config.toml
model = "image classifier"
train_examples = 195000
color_jitter = 0.1
norm = "batchnorm"
hidden_act = "relu"
loss = "cross_entropy"
residual_init = "none"
beta1 = 0.8
max_steps = 15000
warmup_steps = 300
Rows from block 5 of a small image classifier, named by matrix and row number. Rows with one number belong to one channel. Each number is 500 + 25 x the weight over its row's rms, rounded and kept within 0 to 999. All counts start at 0. Numbers have three digits each.
After each channel's rows are labels from the 100 images, of 14976, where the channel reaches its highest value: "peak on" is the class under the peak. Only what is clearly more common there than usual is listed. The data: rendered solids tumbling over patterned floors. In brackets: how many of the 100, against the usual share in percent.
# convs1: grouped (16 groups) 3x3 conv (model.blocks.5.convs.1.weight, 192x12x3x3), inputs within the group 0-11, a 3x3 kernel for each
# convs2: expand pointwise conv (model.blocks.5.convs.2.weight, 384x192x1x1, transposed), outputs 0-191

convs1.188:485554541519504473525493530488468510473500494477470450494463466493482530465509529501548549518532491519513497475490495487499468543512454508534517509547496520548516448504494457520471495530497512476509488472537493544520518499526498489529470476521510513499500526466499528470503546453498523462515495499492488505488523515488516478
convs2.188:451511514528506487503515482493481511482470462528500540464473494494492531486519459510494483498483497499507440478519517475464510514496495494521493473447485484506501513489504493518514507520492524450497527472485466506517437497495499495524432514524493458494514423495483496468453535520488462501569517471501506476528502531515500528518489496505467490507509460520469513468507533513490477508499502495449501509533526502580472497480500521531514479492472494502524523492447520486472511377528526468543523444502535495486472471468505534520489515502486534484523517538506514487486498519524506505
peak on: disc (25 vs 0.3)

convs1.100:507505485512476433477449475500494469532522454523504494481496461465503510479487484507525526470506518514504476504476495496477525510521513512478501462505522510520501470462505514502532494499479519497509475520524512531505464501498440493484480482505519482506548504496541489504474448457461476489451450444511499464475477467459505526
convs2.100:462534485500489484496523499504493483546499541505466497492489521506497497488527516504528531530508510504495506510495512530529531487491494482567484515498462521520505458455488469501517485547525541501522549505487440487498473481527534454493498457494505488520457523504529508506467521525518428527531522479475531527488526529505474533508496535493452501489484482550441475485540505496439504510512499508503504517523480472528490503449497515504519487509512480498531541496504517449469489482498519485550555502484554507500473484526493481503477485460500499472526505552517457487510486490515491552
peak on: torus (43 vs 0.4)

convs1.46:493497527540507507548486475445433488478454452495469498537534479499500495503502500450492535501504506526487474504507507516516525498539536461496509455477520463447531517515475528520494488498512468500536514501485520476484505501489517493482476474478521458465487473453513483476492495514519499508496451487465511527472534528519480477
convs2.46:477517469542514524492489451504498517483485479470498491452504495516498474491497487515475481467478492522498485488513549469525489524477521522552510465482493495505463518523526505484536443482449472528571519504498490506492461488507528464421488495535534538519520466501518548493463516516469504505498486532484534493414502518477496503510500495521481482453503490522492479501485464481472461468491494532504515519509481490549520500535494531490532502506543505510474484497480510477518473482554502414505496508533490490500494499526462508498446396494482521479504465516506467494508486514498545452
peak on: capsule (34 vs 0.2)

convs1.37:509495450492519484463501548556542509534507528511534505462480515454495520485508514537505467500509492475506533491475472495514488487431455530501484529479519525502512481457459452468523440530537519496473491501497471500537515502493481497511456489520502523517503489552501504502498492472482501505454491521516494520499485478535516509
convs2.37:488521522535505536503507471521494536479481529499526498517499481533473486512484485536477465474507489507522452469494528444505547554526510513499503472486534505507494527508489517521515460515426495500543523482487515499492490492503493461438466519483499510497549487507497525484516538526482471508493486497483515515409449462535499468490530511504483526489514466496491510512467480473498444462501472489489515527533520498577511517516513518508512496462514519534502486509483531469526526479556501440499487495491499510511463484489508517520453405518496493440512479512493493518470492501476508473
peak on: twisted bar (28 vs 0.3)

convs1.138:486533500535511450516472453503501507521489497517486511472443448483470494486499531525513490525476444526466454508490507538492498479468501513478501503524529462544504503500516545523521518514509512499509495510508489474485486461454494498522475470515501513517495487522517494516535531522478504522490506515462511529470547548502577498
convs2.138:515503440460462523491498481501528508491469525487540510464472535516572472477510498511509498474528489488512505472543513504484476508455535547535491518521492516484509499528489478496506487511516536481504501510527502510480479442502518475493522471478500515517475493475523500474492535499490434516534511481518509493484497527485511556501498534473471460515540524508511522509489520503507464513492507506497515505513506506513497522453475511520524475505522505520504517507520517438467499501515546475525492471467538469517467520506501514488492461456512504543538497536492476470530446513504519519
peak on: egg (56 vs 0.4)

convs1.111:530513517511493490474448480528518522499486506493477512557535547518461494484456454475510520467481486494467506477486478485503500501481467486490506498531513479514501543545552522502511457448456519534527482464494509490482530487460513503477466479468508468480503492497533510513486476508481486518488511513513530548495471511472445484
convs2.111:506523516480483494526495487490480484519495457523468507523536470510507460506490502456530509441481537444509511519485504502532514510509525510525533477504464517496537485486515471512496496501529478498533523495462524527514491506524492480490497488507531472504523461485495496520521493519516490397486471522514494501507519455531511486504480482528466519487508489498507523479460523499482494493443522536536513493446478490517469479522521508478533531494534529498500504523497499478474514485516481498504532513476490542479482522504491514473488527510478465491486491520513488524478471464416511520
peak on: sphere (44 vs 0.4)

convs1.11:481479475509503504513505473503479497469502539486497495503467443466497523475540559482478454508514498516513494461424448486519515513517516491498470508509526485511498501461427457506530476524544486470481471516540487531539503481465470510517491504517521474469499498502509508522515506499477458500465525531517500473528501502505503512
convs2.11:511499441474490499502467490521483486513525507466490504533495507482513457528493530534504510458527493517505476483479523503519493515509503515516459510500521462490503531524479450503475512469498507492509462484523478515507554505515454478505506440552505515497503505513486484439481479510478504452483498480477519542517505442529497500520529537514524556468486493499493476482502477482463511507495514497523494486529568457480541518474500469515517518481506524462418532529480458501462532491473475499449473488477482493496452492496503490448476496494494526501531459524468501465455453504463467519
peak on: chain link (26 vs 0.2)

convs1.142:501473517526499504510467478502498490528491483501524485480487452469488505527527544525493535506530540488518512534542487530483512533519510477502479443481482457505511516497480539493477555543502490550536481467512504531536526549478456460463518520519531539494515499500487528505539532531490494504460485521500502495502468531495489503
convs2.142:504508470517455507466474500488497498492461486498421499480498507494528517447526495472469482469497485509476497487508523466501472534512478515519523506479514521526474532513507501493488445500435498498518488492521491504530468491506482497446470502505533537485506478482488535475486533529521498469485483513478503505448491541503492497524513507504491523510493465504496458504479489487496518483489496528514489490512488484512484474518477520487537500498529509492453457459503511493490536466535503481511494478519491478485503477531450482458490448489530499507477425523525496506509479491460548487
peak on: cylinder (28 vs 0.3)

convs1.180:486445465511526486519517493465519476528554509519516495504533523504491487506485492491467480474477497492460465518478455498521534482463514473494527449497489493537515548511526528485493495478499501504456501475467496519491493501477461467443508515495541458447513496495535541523484469487465503461491494479484489459461507517500480517
convs2.180:479535509529458488502508506486486511500495499497493498484479526551505525502538529509529511518485516512501525479486511457501476521524496498553481471477488496529471486486470504477498452477421512519548487484484492512467472464524535496459475523525498494493520506470476517477464519478515509522489496510516510506465459513531499524504509553525481511496496491542476499489511472485493477492491503513513521476528492492510470497535497537519525523474517476516547456501481544485506474485516527451497487487479489513492474528495436540518434533506502496547517423530518497497465518494531557493
peak on: cylinder (36 vs 0.3)

convs1.148:504479500505488532484482513453465484453536494519532512530504534516464511504478515487479498504525499513491472540545541508470499530490534543534517501490478462497507504494505491457473482489453498522517497511492507527521519470487476478465472495481464462474506547485504534503471413502445500467474484472500481477500494486499526497
convs2.148:485527490495517503417450517499514484495482516499510501544487482490500491479479481490537493484502470460516481431503480503426440503494485478494434498485500490490484477493432508520492478485492466509499490495495498492482499516471531478499456544531500486558501471484486495507496531481488507516493506506501487507484479509575435509512489500492507516472538513505468512500492467558496507446486469518508508506520493498490484536479479474449523501488485479517512495463517502459494500499484485484482476456487528501553521461556479522489500495480507484514490490521514487460478446511528506485
peak on: cog (35 vs 0.4)

convs1.187:525478450537508473490462485482540525494529513525523524505539526466512482478497481455455457470476474456459466508498507510499522487472533490499464505510478463506477521491512495509519467473474496508512482510496526525491512504472515506461521525469510519518493505536499494493537511468523527453505506469432487504442492519486459518
convs2.187:498527516527492478475519491491498508539506509540485512502505521533511478499553509519559514505501493518510491497510514452507519529534532494568459472488488484509500482481501467519514470507466542484538521499500474525475517466529534511470506510499492497499467501504502539492488449519487487535519495512487501540442489527548532495504501577488456485449521467523466484475510496490502505491478492536488505487549495478517479490491472540524558529490526457540544490515494549453481504501494529471523549519463521482472489512521524501518462499495487446505518430548515476502444488513541554517
peak on: capsule (32 vs 0.2)

convs1.39:499497482507515509509473472463484529479485515489490517542526535531490511503483494483496476480541488491472474476480482481504527516540511498531511510521509522505486510503510524518508509492498467479452489532481460461493480519506504537531471473476507514531497505518515529490497530493499527506486410431461418488461501509472468516
convs2.39:497538469505483508490473519521464504484524510486416515476468479522479474517528502535524515490488482578495501502463455472502504491474497520538475486471507502494507489469505515463515495486501458521532471487478507476504498474502537453522467493537507475479527511517488533470468477452488514488516505498490510499506533529507504454476502485515481483440469500513477521512531484466495507540512503524552505483501490470504514496501521528503497480497469481474484512525473484507549447496505493495499479528467472504456483501490467479518462531504499530525516384528490513522488519452549524522
peak on: jack (50 vs 0.4)

convs1.49:498510505498497507485461456492448462459461474509475509486474506498492537485519543506517474485490506490479485508496479484548489518459492475492526492473556504492546498468466530472502539554527492514529508489523534532521499498483506521483532509509496454498520491460506518442471463480533494484516507471480485461526502552481478498
convs2.49:405513510509507509501521496517507484504512487490480526509517517537478473515518510508510510510465500526492460491496496450515471499501510473498508467485499531488479477512526532516491504494531493518526490489479501467457505469540514482491486509516486518478502488507480536502486479505498458487525525494450460469523479503543492489499435529492492531493492516535503494525508449480557500481467526573516536520534492540484444465466492515521524482481536452472528509477482462512564508498479475496470486497500525486461510458424498500489491497482488533477524486560494501491449509484510536497
peak on: jack (49 vs 0.4); star block (41 vs 0.3)

convs1.144:501515483521482456481469461495495503496522529488494524530503531528504526513511510504533492535495461464469474510480485507480501507500529458459493434489501466491478500507492483443464451443438506506493498491501505493532488519520454492499444457487524533537519527524522505508513533525483510509472457468490507490491527512500509519
convs2.144:457502513485473471436481498511456494479496479512499462534458489477467492538505499497512499505487482507490474483505473473463478478476480522513472461466521520508474442496491474514489504490499523520488495493457477486461510481499465458517495520502452483504474500528471498452469494496510499524520513494489517482496498502518491508538507513496432470477487490496437513479509494494519462528525512490533500511487508505493480501504515491501487485530498467484519526513462516476511492463522533464506488505466508491500470479528483480472464530473475508505532508525504466502484502451489503463
peak on: bowl (30 vs 0.3)

convs1.47:509519497478514451473515512484492499507491554510534508472474508486471502507507488523509470495506467484519511487488469482507502430439463498485517524479506533515471492478497476488496508474467520503463492517469509532516476473506484534496531552518445485494495475559487508548500493469485515489521547526530529518544524467517536492
convs2.47:478483536526509509495491432483511519482493469490502470508517488490505474526463521511473477466502486494510515459492563474520514516524505524478484468538472476491508548512473497523502459462489486465546491478511494517510489473516526488443484501496516501504558456507486514451518514526480458501473471496484443566443492444522515487486506488499507518488484528502493482504466476478428467489451501498488510514519538444562503502502513507515514517493511496469490491533478490497505501479537505449516499483472444527504472477511498527513468416507472453471510526493491440493478515503473512466
peak on: jack (32 vs 0.4)

convs1.139:552513473482508516469496523506513510488488529525514494463459517525507516488518543515490484469483490458454467464486534444502521491492493469463479444475468509485490490491514482491489507472479487479535484477513527515507457503539480478539550542508499525524491488539546505471516512509506488512544517471533495455478478488469487522
convs2.139:521532522514510510509497505457513543489498507512515496482512504525473502516517489545471480514492500507532483492497550449508499545492509534502498497482462509494459511510497508493522450487436488452506500489487506520511471442513500473455480548505517507501501490532494538471482462511497477505480505455475489525421447500523488450510488496543503504503482480471539504505476504491469496500441486516473508495510528461545466514520484529502551507498549517472487462534503514496521475438544561451509475537479458501488468475506493534512461419511472508473520486525518432520526487460463548499
peak on: torus (28 vs 0.4)

convs1.36:482490505495492510532470484477509516468524518476490509497557513540521511543472487490486499480517510502486485504485457491487486490510539445474477481530492496521507480506515478521505503462467444485475451528484447488501435505527443539539494510501495491529493507523512513486474510512458514520504462472512501501560508498550482472
convs2.36:479525497502504524490465531525481481508527514465468516504410489511468512531550524551520494511498470541510482486484491504497483520504502512483513508506479493486551478506512528507483507465505493533486502508456500494495497480511521447509492517556504517487486474503486536430475498487475516478535511504484458534517518508513480505477517505500456526488469557514485524509521479490490494505485492526496505509496522477498474509496511500491478458480466488482503524485445448506573497530526501480488495520448503499479464468466479496496484508492473525483548474559490507519500489439517500500
peak on: jack (38 vs 0.4)

convs1.81:501449491492529498516528488522461483524532509544538505471461502515501518509503518489485508468468483499532492467471476495501516499513497465452500478492476478492464504518502480471463461486478463462474461488509500492530489476436489536470494498475461486485470519506466483489452477517495508525504506527442456476477514465473464479
convs2.81:488486522486484520513508438486513466487475526492471495477536528491504530483490528498490479511517519463512540510520481531450501516525481523497503535483497491504487468462492494482491467500493524505498527471504475457507461514443521528485515514483523481516497523496504487535532515512511522487470493506514550520481497547523444464490514500503511483519537543476532496501498516542500526480493502461500478509460516512505489500477478502503463509486462527554458504505534508526495514519505483478488486428546503522564505519532491479510507480460459489528452538466514496490547505513491476501
peak on: jack (28 vs 0.4)

convs1.162:579536547508501522476484495497509499485486517491485495515506515545498482509504517502504541514473489487452475500525502494511508499488512457475525472547558514584546485502520529533521541521526539515491500506508492494478533517504515512517509511496486485511478487522518545513509499444486466471487494497530521543508506524477477469
convs2.162:477506474483499508489473520543493502545511484456508531507479508481500500547499527581463534475502430513477486466494490527487527480533535486503500513507514495490501524533490507473515507504521451486465498515488503525520531504518455491510482521507493506445531491488475519435471488477495513523533512478472495545518534502484483497505512504485470487523461491515467458501517496470492484538508529498518525486526555459478514515488493478487505449518478498481442482481504483551536492510479528485482506509519481502480497465498441528500520499479532527520528455483459474475530454485502513532
peak on: jack (26 vs 0.4)